A small sound classifier, trained from scratch: log mel input.
Rows from block 4 of a small sound classifier, named by matrix and row number. Rows with one number belong to one neuron. Each number is 500 + 40 x the weight over its row's rms, rounded and kept within 0 to 999. All counts start at 0. Numbers have three digits each. After the name is the row's rms in percent of the matrix's.
After each neuron's rows are labels from the 100 clips, of 14848, where the neuron reaches its highest value: "top examples" is what is common among them. Only what is clearly more common there than usual is listed. The data: single notes of 20 synthesised instruments.
# fc1: MLP up (model.blocks.4.mlp.fc1.weight, 640x160), inputs 0-159
# fc2: MLP down (model.blocks.4.mlp.fc2.weight, 160x640, transposed), outputs 0-159

fc1.398 106:466485537503498430442520439497517530518579508447561463518567403529427511512476471557474483534534426520580480483559528507558493526480479477532455546550482537484549504467442484508479547487476505488480504477480513523527456514507449413513478492520638516524495461420516582451481417563493501454442523460463485559503489428507446554548448466529473490415481488508535502482483515502488454516465541493478457505522462531488477475586490517475447422442474521496553570535478498464495495489454479
fc2.398 092:422482576535537534502459510470455504437427470477490366576456493424524492541464547493507526557459542469554548509542507540485466487516532497530492513411543512494510498483547549383490511453503409468506446540491511518490536505568474544520548477499479501517418552513490529510521528553519448535432479490457468521521446503435502434469485463490494496450501524574467478511444507499462535548487525515485435488498518523437462452462449471426508430540486451564500447508455496530528503537467526
top examples: decaying tone; plucked string-like

fc1.478 087:508491470386495448499501465503585477497472534455480524525503505516514518504525507426534469430473477544452562460502466542496485535445441458427499515496511552514503445473537552467477516555509475554517588509606470475522532532469480526530427505537522547526474505518491441521537518436527515463480487511482434501414492496506509467562524600447504461520529499487553563526475498561443464490549460387505501488506427520434497497490476471505426523527477501419588471538441538489513483484529452
fc2.478 082:493509523553472484459411525512534483450532594496473374531525508452499516465529551521492436489449507539456529531492553464533484503515429481566502520566458427521515478471528498508472461481497464586542498535376540552470503454464492485467521486521437564464511495479498457533552516452432532492480545482525495470470545490507512528481472532496478433407571547532489465455393507527504561478480465473483525518551549472405491455535541423507514546490539497497519455475550526491531487540502513
top examples: octave 2; octave 1; bass guitar-like

fc1.428 081:492476419572387546538436549480573545540450469522539501530573537522513472510546558374490433565409525492482575530439503537517520512417454498514492515553502520464517468552544447502498557499527455525542551489544502493533482517475483513518496503500465444492467489445490503471491556502464477545553469489525452537459510428451525504497591475518574512482537524497462488502515508516554518482455502524501470470439442450493488549527494504477523590594473486515471526446533522524531552511524466
fc2.428 082:475482547442559498468447475544548492492556478489566499501442536469527530428503490449522495511544463509445572535500563503534473535479496516535507546501599518459449483499454476441507543526584493537592524518481525460468502484494528445503554452506493494523515609496494447473466428519454532429533469550477538463514580625527457511511431524498496554495550496476527437479493495522448475505575506538527477471468559448483441482525494474527476589465505514513553439497482476444563521448518509
top examples: B; octave 2

fc1.489 082:443506560444552514549454519442459447500503486556464558450615599534503477523532504520491539496465472488494484564512444453481546438452449576487522581536452493499534535420492432468486471519483399498566541536527493487478518521473546543502549567508499477561483448546487516477536511501513562530507581567517596516452512516510426472503517546505569486551504572518519486496466539457511600451490549500440472483498538491476525481464499493507516506472516504477480496506541468527504441448471501
fc2.489 090:512501562522441525509425482479443528482478501529473337476466419494553491526480498489562586477563564524524542496541499511506515472533482498531539505443526489503520538447490480485494486472494491464529457472478528493520446535482437536482492490542427489464492633562546535521520567530492490459559525531551434487530488451479481501494465495509483501549557465483462459512510519464501449468446481519481546530481502574444589463462492454454493521520590472506518523556508514582509445582484460
top examples: reverberation; text has "room"; text has "reverberant"; clipping

fc1.615 087:496556419532430439488523585496538503481547434543432464510533500501502536508519504500496536417478570513527472565505535569449455500459493495495441424539486494544515487419397476498468483475508481532525503544477587500454545516527509556531453487534533479568468444474503488565531546491496508498512431501395519487507501476534547509459443443484552481462506553534533549513516485546473490506489506514493500494512469499539479581548494498533608531544475507490478513476561536492591507594491568
fc2.615 082:478489450409472524490523431587528473479484394532454499435435495475513496506504480454514527550545413491521448528510560539508493553510522525433540581489480534453505475393490431554519461501492485487513443454522474474517568496446492528528476495571428431482487544521511459464502435531485484492514470493552496487536501550447563474527471435498475443491416464519484488529529460497512495513466477435496529487499522487513502453504490464538382550431523495472515548570559518469545495494531433
top examples: C; organ-like; note: C5; note: C4

fc1.353 097:470511489543500504512532442481462558486533473460471533504479430441517551514568436493539468485477478531437544508396505448472444469480501496472510490464465488520474510487514551475474496490494537529485539481493519425494472538541554557543490456495455487552472459516564490518495472502532537456465497482444498501495562455487614487583532540488487507479521451563504535478414496521416428477464539450555549527475455462611544564504499492453489527474575464397499493452500533452430422498492470
fc2.353 086:484501512523542499471440596501494532520546503511446498488508494497503543519476461459494471475507477510527475501466481481495486534489523528479582445487625567519452536460475516545502477459495515518524443517430530441476529487454526589543493492506595499470428485495563468479537511555535463498419459501482564513536525553475490582520510509530587466515499532450553494401509452514555474485533526509453544525522561531443506429505444531459441471497535542442528582581447554556480490483523454
top examples: clarinet-like; flute-like

fc1.92 086:530529547518536512531494462510519560491594499433535453486492587408477572403488426474557454513504481525534495468556517577443468487500546496525540523478514480542482496510485503499470528458578514536420511501503521479514507553523537515581457482525482465544503495498440497499518475472555563542512545417441514499534427471531528507529479477474423533492502541499527534499541464483418470500465591511437541452484512562493550436428493532474532457520468549522515528563475554500436474521524568
fc2.92 097:510445475543508444471430503499474482490502512436463507476598478529508493498486483472424496425535547510494442492501522553513476470471529478519468407488528554439512500553512447586428507550453525512427486521483579559459471521558482487530456406500533452465505523497437394461515458490571524541470492472459452465496452479438526550452493488587500526459477494537519469520536486543524483544517424452476573430464510525531481489473456487536509513462523422476484513488463508434450446484544508
top examples: clarinet-like

fc1.499 109:534497462481542477510454493463486470474578454524495443474513490457461432506410472511482443524534452526446493481553434508524497518490543531496532452499519458393475520529547532529474578406482460509532474514441512486509494406511401501421558459467495480521500514530500458529424475506449555492489519482602486476552505566563451533557432539518495533508508481500541483484481536478454476489514562513482516460494498481472548524496522538518483498523544468534451483405529543385500453459560524
fc2.499 099:556465529449475476440493475460545460457474602547520466539490540493486458451579438484501481481546522529503522498508523498486468495556472492552421519514480529482556507475466492451546511577427508563497476650464519436490541414486472500445475407477449441503470497535549432463431511448495552507459478489471502483575505507540496475494564485526489504532481512510457512492549473490522533462461479480491485449495464513495487435467468515419521502471525539518499492519478461469537384444429516
top examples: octave 2; C; B; note: C2

fc1.228 087:477509517505502482532503587457469523472496490569473537539482509463416421497543484550483525449532512509431547513488468521512527523518512560535509572473578483487495466412492551503517504451413459585541510442529484513476524526487520508513521475600476504401508459519492479498396485459436452532403506549548488512517496487507534457542533440496516500458544518499479508524508498491494479470573479467506517587519525483437451469566519536398564480533556482434425473542487503500480520480544539
fc2.228 079:487482561476496546527516486456469457499528514518529464477501464552407434513513546547474536528518469495551571496464455524528495430498503537575539453532458483502518515443511481487484464538543527549600422559472470426541555530491460474428467429564530484560561537504476473492426501504481523484438470466484555499465435509490523452534479484471520455534479522508456446521456462457528518448457498496433496541561431478607434532557564509512433480492563491499495441538430487521493482470511517
top examples: C

fc1.410 090:548490505490514530495593445428487474587489498575456489521479498533451491510530481470482529435511435485517477556484508488474534497520564495547509530487591509486507475513520452478377483457406533467532523565497494528467476537529532443472499533520538566501492446492468389494465531544503521508446524498536471582528487438440511493507490482542482558473503478525528541549500516536524510468542378462486480528444492481451543416477467576475522467489558459499458477506518496530506509535610480
fc2.410 108:531533503578507508469530584498485508533467489520477579458503522486461500476581534458502573490472549515503498626555466461544523462459400513482548447541440478447486465546528478566399463509586506485513535433510482535526444542529461464499482545523482550493498563513489374492530473520514521484448502476503523539501549562490476465484526495491513506485497526494478452468535430509501509538456592502505501558455534500570573540514442568530467505527506513477562538518499505474499512461565463
top examples: octave 3; F; octave 2; note: F3

fc1.617 097:457414515513491500408500528497493512435526532460565485594441469492462481496454510553492516431463515457459464480483534600500644503455504453495553519515475455557483502550490573494555455536535469485527593490556550510507524511509442519486456495488463482487477467480508485475539482513524506518500494543541479489462437528460589521479522444477472506513523501507500568496527506480481523505492489510485525436505393480590551441490494585460468477519558506555506559505430577461499509481510540
fc2.617 088:522498470534484503567484498505547449511488520506473483480530539550501526498423510483502472475561447491492454508532501405536500494510532537519489498425521507495511560589487497472568522516409501493457491614430471562535540550433461461433527460546518475514493552469521532519412495519444481516454517556462503473494482496571554535517498477561479450471556497467511548536509509489547512511536475548503520471587462509565586504525553576489578534501499515471567421502484504494575433543494565
top examples: B; octave 2; square lead

fc1.21 098:513474479383548460526465493531491466431435545504434477482541530517534514498493433552493491485477493458462505515477540583517562444457530427541470539518463457559505445486474475468487435551522562491546512455561552543502474513494526619515462457510535502532466436493528575478464539514484493476467463499515494523495551526441514536547540432503540488520543494544503424475433530505490532483510443546499518517467503386439520424442471498455489499539565500557456513483530529510487472459509580
fc2.21 085:510515484570512548429487490490567448517535559518451559529473533417568497457523521579481505488537463489480515477530552403506510452473482503504534524563474539497519493463542464433532484495442520523545523565490505465507494502527477470489550434484468475458513450530477541509487485540460470493512460565431473513471501471571528569457510469550468454507547508537391446514591528534544449507479440510494519465581517493562600566495421496525558489475452578466524513544493524455500453515500474
top examples: octave 3; saxophone-like; white noise

fc1.502 091:541512492502490449450484474499538497464519498510583522594436593517578491544590444504516507512429498479450527519499494493533457534503541467501529484495507484438532504462515540451590480514538456451541449502460398453542494549507550572502546462489452438497460538560488461446420477536498564500479497491546504509505473526515520521538534485495531450464467484494514523458517566476492488463502486502531428439529454431475591534488502441527521459460535511446397463561523518524450443542519475
fc2.502 092:459515498468553590553506522487496505503537518462468485468596426447612445565574503495541527510484496461541486518528496485466581444449473487505549477496570589464543527414490456556548493467528487556540504491491529487506487448552499560526510516434532481469560418476531513446529487471514452548433473516446473550512528515462463493468532497460523541486602553435496513530537537614553506459469489484464424510493507468531503520519457485494452457488460501542470503522514524523471476532526508
top examples: decaying tone; octave 2; bass guitar-like

fc1.24 085:505485503479498481474558547475543449474504540486549510495506496521510545498576436446519466399548406498534506521473545457459437599509533515540479545515437452502486502488498447489526540541537534553513471507524506528511481571496604608460549552501466527504479512513454414495490488586479462428470536523521468487480554519512534503482525579533516456526528569474547487495511522505521458441549577535469488505446524505557491501448482475500542496515455514431491578486488545470452467420533434
fc2.24 088:481518481569499511575518514471495575541484462524447485518502482465451490538491496504528487457526483541487489529540572494470581578530477477452470503490492447616480435522468499488520512442537637549498528534446545549441455550433471471478450497477566488519504486439456508503475473592558590475464559485505471511477530464572519457483447501511566460514546496585475506518513500517510440445534496483475521487469477474527520496542418498474419514484515438529487434532547470467527539481475526
top examples: clarinet-like; D

fc1.528 141:507464494516452370522496571463491481514544471505499535488510494479526496486441474582564511491475534551491573504469480519529479483475500484546466532400545518499501486497513471522507461511473513496490529562523507495560492493590530452508501527454604493588507469457562573468461429492508484504546507509563473508509539487526564529451498540496509454536484435476537484536514532497459489487465433473540511456485531528535527458465486514342536546448485457539548580461431499470455510527425502
fc2.528 162:431527487534535572482502544524432475528527545529544488512465492479513516504529407439530490434514497555583536535508505466478464474508447503509525412476497599474586567543571486491517508532463491462526543543523563450526476505542535596503509504561507518436422483526584483490533486567464531575466521509503551462463511471520522468449486485575535492514384600556543536550521516530499468495487497502520448491506501517501499512560458502438487504480495449458463495491503561468452512504512539
top examples: clarinet-like; square lead

fc1.488 080:526511468477529537500530555490550458434549599543523479517545542467472473485449513521507578475586538487488544488520436470536520535487534510489452526398504491481501563526479497450469506511521500617465509516518531496450530504508514477568524506486512558531514526513488513532574570544523514516501457520518432428500466466547475497489508522518530478517518526471478470470500488539545507503463492516562455565515402369527424462489451439436566402440507492550497480463540510479525471472432523
fc2.488 104:488535527495471494445519464489499530434478557532541495484431504538464528530505537488459592448437476482503515468480436549550504480488448520495533453552480489541496541511475601553507493502478481583476591458489512465592537487506521485540444521575506539503466522495513517481599463597484480456510505467525604423515495514439450510504474506511448462491462482513521518554475476469450527575547511506408522562515588401463453508483455484549497437506489496517462509525520514472520446520485498
top examples: octave 3; C; slow attack; note: C3

fc1.244 100:564497509474445428522449498444535477483513448516517506510450527458523499452449509495496458532518456515463455489542473513487537460556517567557457481515562382378459509521461582498517511447484455501574500586419472490491476504512454515416538461491473539437498472512519526569454490509512515450472476523528511532566528551550514469519451483493484516530480496496467500480504512482492530566526509500451555494445573505519505584534559477428487436551512484427489441489482544407530460534533505
fc2.244 088:510478559472506509464512489467502491514424581505491420462456505477467465543530495537495489469495522534503466524535549449546491525550513512548498475448435479483510572556452519451555478518507507585502472640483494494463542518428477475491478401535511589550432460551485501507470500453498533505501530460473462462522521575609466473467566503487498457548524535487459485446566504515525537480496481466531481494533391528513492451507472499433501513495552527414471477520463502556490474479412502
top examples: note: C2; bass guitar-like; note: B1

fc1.582 091:442479516510496478465528513513501538494474460438512470536539490516521549535541513466561540487526475543443489434470551490552503581448459509554537531528548430542516504392463531539475370509492468513491522501585453474415541489501475478464447499551462509529454510494527427449495535564490509590520558532504435510478479446460466437500543509497583518557450502412478477502499416488510452529610524505440488486512472497478458471441461456534495532499465507548477479510504513476480487547528486
fc2.582 096:465518526466512472547516530487507512528538495483556569465403481520477430488522440505482542466462564471479514476505525575484540573543565478546433485526532511483564468441502525501425404518531518457540471548391466522418547496522454490457508510492560537478515530515530448499441510564448513450441486503452518445502491562572426508488469498487466477529637516513507512507509514486428544526441435482514528539483507542537489447466493497495465548504537481512535501450488509450530499492564552
top examples: B

fc1.629 095:527491513537474484534528513575477482513479623483542454497540530526506433476443507477534419525509512455495485484518561501486560542446485454450520501512424465496546474480593587484439463486558494544498478524506566508483509486559501456492492530448477547513448490443483463520488470405498452467504462493478516493509523503558553499468536378573438466554380538551494477545506482525424540457522559471495521506526490488532503505518470535493459479542546449507486529545476574533505477559530542
fc2.629 097:519520480499455497482535506547473484546507577432544470509444524500521600510417477486492417465482468522495426535472537482489494512443454510467501491508513466550519498472520532526460471545443525500535495463457472469563558499460490483498408529483537541505519494485456464462525574454502501512518457479495525481453463479428564537521477576437576474477612502543510473484483513486555410402534432525488497429481495455499575490563476463491572517421474541478546489481487515446523441468536458
top examples: reverberation; text has "reverberant"; text has "room"; mains hum

fc1.589 102:453538461506513460535488537536583522537468499511491481513555521509487546486545516477453476460634492484410578359517402541447482441477456456501494507546477495540521449434505513453396510544434469490514474484508555471475490543502494556470437475495568497481491531462498431515491527508504545536542522555476451486471507541489540509546484541543477524541514460540436485458544482568505542526503531532482543529486499481552509536442410455473506488433466430499467466501489521475482512482508459
fc2.589 093:467506505470541529516504518498500486507546455533476568523451468508450441501433507488552481467297508454493579494500443550593494463489481450447488482430513479489494459514521512523428549436587498464516478431517504492573480456530458500446535493521453586519520537495471409502460431535504504457514474499491446503530525542510503500448466530441544517497510564483545455463490456507479518543502500535528531521433506457462499537489476487541523479580474558533524513506522465462499558477525511
top examples: octave 3; D; D#

fc1.157 124:476498554557500445465537500518470459526548565495470507484561500387519507470476491525539518480478481547488489571404482487441474518465539476561473519534514516509508507473534488473484517492435540536521515503502487477504536444446559426419500471506497439565438426505449431518534491462532490482504514555509517439522485503540532475469503486499445450496486433547507530502613530478429524421512471552611478515449510503495480531378513508498491515518402530452545527513492500469435493489544451
fc2.157 104:450490527574492524437451516518532522527449529503455544504495477503485526462437556454469542497490499515499511500534495520486482463531510509565539551554407465533436554484433571456564509519544471498468461560468494491532551541490484519508550507449483491430536488456445467437539466607476549542483449504528449483494435491489579505488486534491503477408417530507519446435384517462493442553526457491532489490469557490515546548509500499538517525501479585519495535483440448471503512462572564
top examples: clarinet-like

fc1.82 119:565500436538477481465458452489440461491523495429432481515500532426454506432502518541523556507484566518498454465487497544516545520499483516511526584504478551498507548476474614396527458512482457443529494529511467547465486480444474491429517457429491440539545514504507483503534519535549457453502492533451468481482484535522530515545475501424479450451533481488470471503462520520458552498539550456521509435427447532539476480529460497464408533458488541471482560490609559569554452536494539
fc2.82 100:542440506540566501554514477529483481452469527501467398457514473495542523520418445510541496580489498535500484497537512547487593542512562530484426570497559525541517556519499532450513455530459474510551529530540517488455510513602438552541451499535497482465534543539536468482532539550476411534554396501488484503471524452555514486492558404480489469511490597493504496528546448448543491535437519529559507527540541502522493485488503556528508479537514470442569492487530499410483498537510503
top examples: decaying tone; reverberation; plucked string-like

fc1.83 118:469469507485484431494491480521563476493476497502506521503482552473489492471488542500526510553541480557504537471481546535489434478485512469606487524527462587484472420423528478492488547504490566465504546519519522485515518546513499476515482464524537549556409482506470570464437468494456494472558462470485507421508552560578515451494513443466575552502501454536558430511505524439403501419497430488449489551447551447482460481497567529551488460484512499601532506451483493515451503507402522
fc2.83 104:458476604530536511450455482527517466549468535490470495569465488512527566523491561433533441445455502492520576534514492492472469486566511572551467492530460468504498482457434526533506518471458537444463491512455468481482497534525518488482501487536520536415447401502455469537425478553451505546461493516506480473502539497486575522474521588581499591547440541441463503511520552529498403484484459425524513565496516491470488467559553486486472428534514523530520513469478449555541508454520564
top examples: clarinet-like

fc1.593 103:503498525488469442547488504516568476474458537573459522509433446580423478496464546522460439480532484522539449471567479431497550527456499493454534573469498417496490482449419481549511486463507567463435443460488478504489546502533506487533491517415480530499493509489471551504558449537485493519462467532493503507502550483492541537513468474540537493509495504471559488461585508451460453586514471573402404472597518489521467522540546565508532474524494526517506529516452483462478426476519421
fc2.593 098:494461537523462473478533528477543519461530534505480529499543514419521514542402544486470489465428491552508464577428454499487479530537521503478528493527536514479508486486468492444513475489443481464403532420509472543532524551605499494519436483428573468455532459476541501556541534506438542437427503457537552547556549515473540533437496470465543454531494488482471527471492488485495541567477530547556486529565488558460502431517574550496572489535532505547499406511474461524534445518495543
top examples: octave 2; mains hum

fc1.154 112:440541505440452490583514475495505550505508442495551540447391518444515515512486520508536551418416555422521562540485443509483528561480522578564484557482500538509517519454538485420498489475540452554456494497511494567415482505466444491531450438490499514451474519475533501513494589521498564526459445552543558489545541478495549453503502539466541509552481511504502461498471471501474507527511501543494599565539508490452483430538463508509449496434505493515492522508524472508494540563555582
fc2.154 090:473478421534480465467451488568517471463484464541411472536502463482465512391470437487496474499544488469495560567514488518508580482482493493566543492455480543435477500533488502489518561567473474450525492468476435462555525484466593540405564494540501555480469443524475489487506458536464477474529478532448475511482437510426558498497499500509516531492459582568522455517436449503479588515554525493517545505570506431445503534489512456528475561523517499544547472582471503461478429502528476
top examples: decaying tone; reverberation; text has "reverberant"; text has "room"

fc1.636 082:533523518512503447449489503529508477494467409550524437467489514459502492482543516450486506502497621525493458441469505527409523517475452528425562487515492516462502545582605491489549511541553511526457439475483438487543497450446550507501474450527511551545517490507536456509485487520511512520542512503534470479496526491552434599495474522489535511516516523437511438494455530523499481420442509534541544540442435499483524538522538566485542361548509504535567531495432490498580506457502510
fc2.636 084:543525560506572546583488417582555530545516490500463522479545555589488542540457559482515536523543386538481509481554512469553544545497548523516494568469528518514498567565566564500496454466505504491458464519527430516451492513549453499507470521535510572494543510502519451482463503469512465477480495525503562494501529522457474532479482511512476501482554510503491550531534444468430502488497460541468525509501559538562513523485537562526509388437459533509457465476460441493524561609554526
top examples: octave 2; text has "noise"; F#

fc1.242 080:468513479498466501511583516544555588467507521509499553445417461529473539575509500507477487480594566566451540547481469481547480515445501457542582486540548441454527428519530598512555466499509537479459468527495561494418563489509496536450431466503406522526506519464539500536479479526492460478502457505469495489481485474485477504524542494549491466607516504437496517481416490451532520532581450476441489463478492449481570474490466480477520482511521499504451524483489494491385502482443499
fc2.242 088:508472470452596436476565474455477443521497482517534542567533487516475462486466490525520476511356444511565549527544475545467489536503503513541492569453461444553471436489579533469559481515535537446421423481515515512483532463539483498435502435520624505490556499525525467503471482513484502484516461499516553492493459504498522513464494475505435445583576500441446438552508499512458479523487527499535490461532452458541573509452519493522520500503505512502448459518473469447400482524504517
top examples: C; pink noise

fc1.310 097:543495436453481491437516462460535432548465520498493501525542448476530468487507460477410425502402454532437444539497514499575539491494501530544522516430529538417512533541452572513459539401524507544380498516524470491516501543513497508492552515455515531456498448515504541528524541538471515484469487537525533481544470474523521490490531472446507471508494469555477594592488518454450502485448527446455466527521489473460504550476581496539513561550488450504447592476485498536496448499431472
fc2.310 085:569457567484505509499494537524500502454557473455468530461487442497435510573402438534550460454457494496476469488534430561422464452556512488441491479529463588537522526501506538466560548497476473513565511488481548495462476529478562546457450487449491434538517480534466523521584482506499541487516500433531442563548501530550570554505480620542523544507471505497528431435509522517514531501499517462532516471440498550416444502586459527483493495442519543479491500547510486537505515490549501
top examples: octave 3; E; D#

fc1.557 089:535509510481428460418506541495560488627529448496441450489490496542519514518477448425501538504488539500516398525478460446398518503484428500482507511444465512473524529485536501532489475540544514510470391469510510503495512559485483502467493493503513513528425411493552518514481494510465544500505509438450523461530465501533485463469478534539478539545495494484501483501491512515556559496510540529496463497455501572391607501535506504377495455517476423520519470490511490482533521393553496
fc2.557 118:527524514510558562559514467554530552604491443496434570487494510456525556511553515458465515556512474522492441521539528497577525505477590502489476483494529523508534515456530476500463509447474448478454448493466447502466486534478470486480466506504497531509508577514557450499509523487497528539504491574505457484525491563473543436536504457417543560510487508482476478495518449419444458494475490504448503465498495597615619470566510473586482446488407534519535510505508527480522517551550483
top examples: octave 2; F; A#; note: F2

fc1.546 092:514481508516544535485505555514439513555492495560562487470548464490464587548455480565508487431472528466503475503526530456534525509486572508454483439509502551448527463473564446538523442446523472587535451546492506467488419559531524534622427502540501537564433505524526523579478527526477488471527471506545443553478546497533447467496487458548560502530491476461507460362500560547451530515517535497523450504478541511478547452500474499483429484503573490519507515554473511508451496525481470
fc2.546 089:491534498489536519551535497526554523557516478487521483501468509575446432506475509575541483520514425496484500499494498508508588443458486496498499516464512452496570494465461439467537446601541554555522519499474540537435396513591493409586447497453506474533548498491514567440452471486471516532520495520483425541556489500480439536483463479440429459552547456474509505538520468521581519582522503513484430452469516493507541541485493489588525465507468497563451489484537539454525540477502518
top examples: decaying tone; octave 2; bass guitar-like

fc1.28 089:462440481516508486449498460462535555563553507508444512438484501481474474531522422481426421540484475456548413528445486534543563459518502560528542486496541520473438482551548507486485487460507520506504488467453501522504477471482509498584550524457499541547566440527473481457506493529470480479477547459523499510533399593452450552563517453404506592425531449443547506535449505486463523493543557569522512497465489456532454518492479528498488515505408547557541560527477522478467480529495502
fc2.28 088:464547506533454499529413586459532481526462464441422519524501512461461488466509471472508517499526506524507504565527512520495471593520526497562504424505540495524473442545495457529505501531460482506501491484443528516586487524439491491457534447473452481508510539511450481494571532470437533487597543498529506492480478495438537493507548506494489533425539581527533483483527506466465493563491540488324511465508521526443526456478493442564454504439467399575509442518498477496485467512552522
top examples: decaying tone; octave 2

fc1.128 074:520503529560558465525533473532571510553549448558506510548432503505498484568527518456442501498491541451478463482485524495483477514500510453546500543537553528452528518507528449498467477473573471430495521482544561541501462469480469469495566412464553518460515542565523551474576528526493521457466416516479495526483600528500521512413470496447429547450541525602533490488501595505505513514478509508425521539593478456541482485545546450450461488478584460502463504494454491447459481506465528
fc2.128 079:488506492434447498447590534487547532527497513491495510481610460485489470502522505433546441484488485516532554465516459495536540485473526449510583508505486425509523429506540418511515437507448614482497568444466479478610482503529530496480531472562494540529550467415535502464504484531420495546493529453527529527536456425510467528483464510477444535504465423471521504498534496463458441513532485449532534484523521429485470464536519492497550540513522516457501479529500546534450375500474453
top examples: reverberation; text has "room"; text has "reverberant"

fc1.549 092:434426501480541464438450517454529497477530439475564460485448529550584428563469505444489511579455444479519422510497437437565540493459559548518460494461447480480525494495433478580470462480498421452568516534453473556424529526527502492479487484501492541475464481473500490531414469438503522588445500562566488560474465542494540496491570512508515498516529474509492466504492563522524474511444483556507399481490494484430515448548483491491524475475510527531444520507511507558524498460456520
fc2.549 095:434517557561440538541387495549482486502465480469558421483538511459530533562443550436518448497537500528508480495502449514490471507519464502567598514467475529486494528454435469393488445486492508479527482516490522492482452559473487437463529499537451535546487644496561518437464553517475479441503491478510527553568493499530521551473511510519508490508530546467514481433474548439493566555502515516511427451477572485521517520564546443509509506545546477538506469511499484497491532519437442
top examples: reverberation; text has "reverberant"; text has "room"; piano-like

fc1.606 074:502483552529369389449537517463522510467567429564557506520431466541565555512513492514454509543489481515474467532567557491446471530507480495514517503545500514546439482538442512482467444527498484495447482532503472477472506536527510502541522550476492520452497422426495537493444546552478483459530437468526514451536518500578441503494520500494516534518500476537500546482489517490501523482489401618543443470418470456473493517463475434458454493418482481470464504517483543526481450490541579
fc2.606 080:538497597501498496449508461393513534527428434470551516455521552480464465508528534469505532495488501558500485486429481501536540574471550529441546523469467471461526444540537461505521474506507575454502454473550443411482550577480575453506512554494523544501503495509487461527511418524412537488502511417524425490586522529472481491500534525515486489458536503507542458512495542503469552505509472508516428422503475474501528495500487442472442512552493506430519504520506490465445512517643490
top examples: C; octave 4; note: C4; text has "noise"

fc1.118 102:457470535542434536512603483530520538490508469475564469482458506440511457514473531485480470458513592490516535507488522488402555545488553447573542538503490563502550471485504551460437414461585488602584471492557531469464511519515453433474484513446579560552563510461515545473551543495488510521515533494461511549546516464523499508458475478512422522480477528465509406512602570507524451500491521503527496562457501511491469499500535494513541456515502529447538502554540505468483479508490546
fc2.118 090:427583505456511475524576525543525502489548459482417540514516499496483478505467447528469515499511463479472485499563462536507495534423501443483470453459465605520499484481494561419461451546456531525517504504426465456555521508456521488474494483531457570414537453488505508419537508515544506490405478518466511595402491468448514511574479480454482508466565414551509467517531505533523516561524526501472524508470514514422443526464483450500490491548505504411538476452469457471452522478547485
top examples: octave 3

fc1.484 091:492565550543496444529507469517469482518489514513515608525515449475423527453522482486556445499497595522562537435534559469493570483474488506553468494539487534501451493435518455523504472534507511530467491535459495499537417555485501549496555485491501458503497458536467451537544521553509495539506530503477478517584535485506583507524484477554514510549517490493469508478460518543431485542440474497421583410528525538416548469541406536461544470566523570493506500473506502581443508462456565
fc2.484 093:541450477474541473504433503424415529492530513436530466483556526470491468483502526545482472485548462480473561445519556532554515514547497553461511492523494465468486523465427518433437520529506478511602489550500553526478438474445499472624519550520504466495423538549500530501542478445551559497500534511547461487576529527485515568510447455510446436523494485566474513524572506455419522489542511534503476392433555475475553490522552514506449496537482554530456491516523562478492529508514475
top examples: decaying tone; electric piano-like

fc1.345 101:392459515498498512432547516499472440512471486455480524467419461568508621474420447504506515470521479473488536512531519436550388470527490427494420498526497515444473451440593561475524481554457468544518534543547470514523483556517494470494446530515472494551505464479521446512467553509499509572498477467499563509485513485538520470449485453552579488518464542457527499556554482503458567440493573470546511506474524453487525483525555488469478468496468447494526515519461482535490497512466405
fc2.345 094:416497550520535461475561484493495527558527473530499518538492466457533459470475503452527549566502518493531615474473415502449519530484442483539507486533433509502490443503520516472531486467497394541492590425455426505448526574505482502466547505531524510481471492534495472481499497473495450458460519539526459475505490517490517549552488516453526485511388432536415504543443486517529404492450474530555565541445472476450586507537526452517530431493492514492470488507407540515499490469451487
top examples: clarinet-like; octave 5

fc1.235 099:472494493495466509532528483448544468498560529488504468445472507552535461522514533513514442566551476514540557439538418539484436460512486467459433521430491554491516458528456462504472537509418517587537485581472437491476469527499508483519506523490455443530505499481473512561507550492495514527515507436557529440515536490463463474540568636492450508433450498522558445529475547521515453546525551512494531462520474460469426466534498516552475522463444492494581502499559569511507450545579568
fc2.235 099:464503432497574499533469419504531542572534444528523472559563538570482464485549513429520554556562405491512461499536585554481501536525481557535465500498560520460524429508468505461482484505531559481471458555509457453528499555482418472512492501477459523492582441499513469539533499531586527531471470577500517510537435470456454476515559492495487571541547529475486524528468551455480453501455468517474523488547544481483507450527556537499415544534440512459499483523553427517501496524511441
top examples: C; C#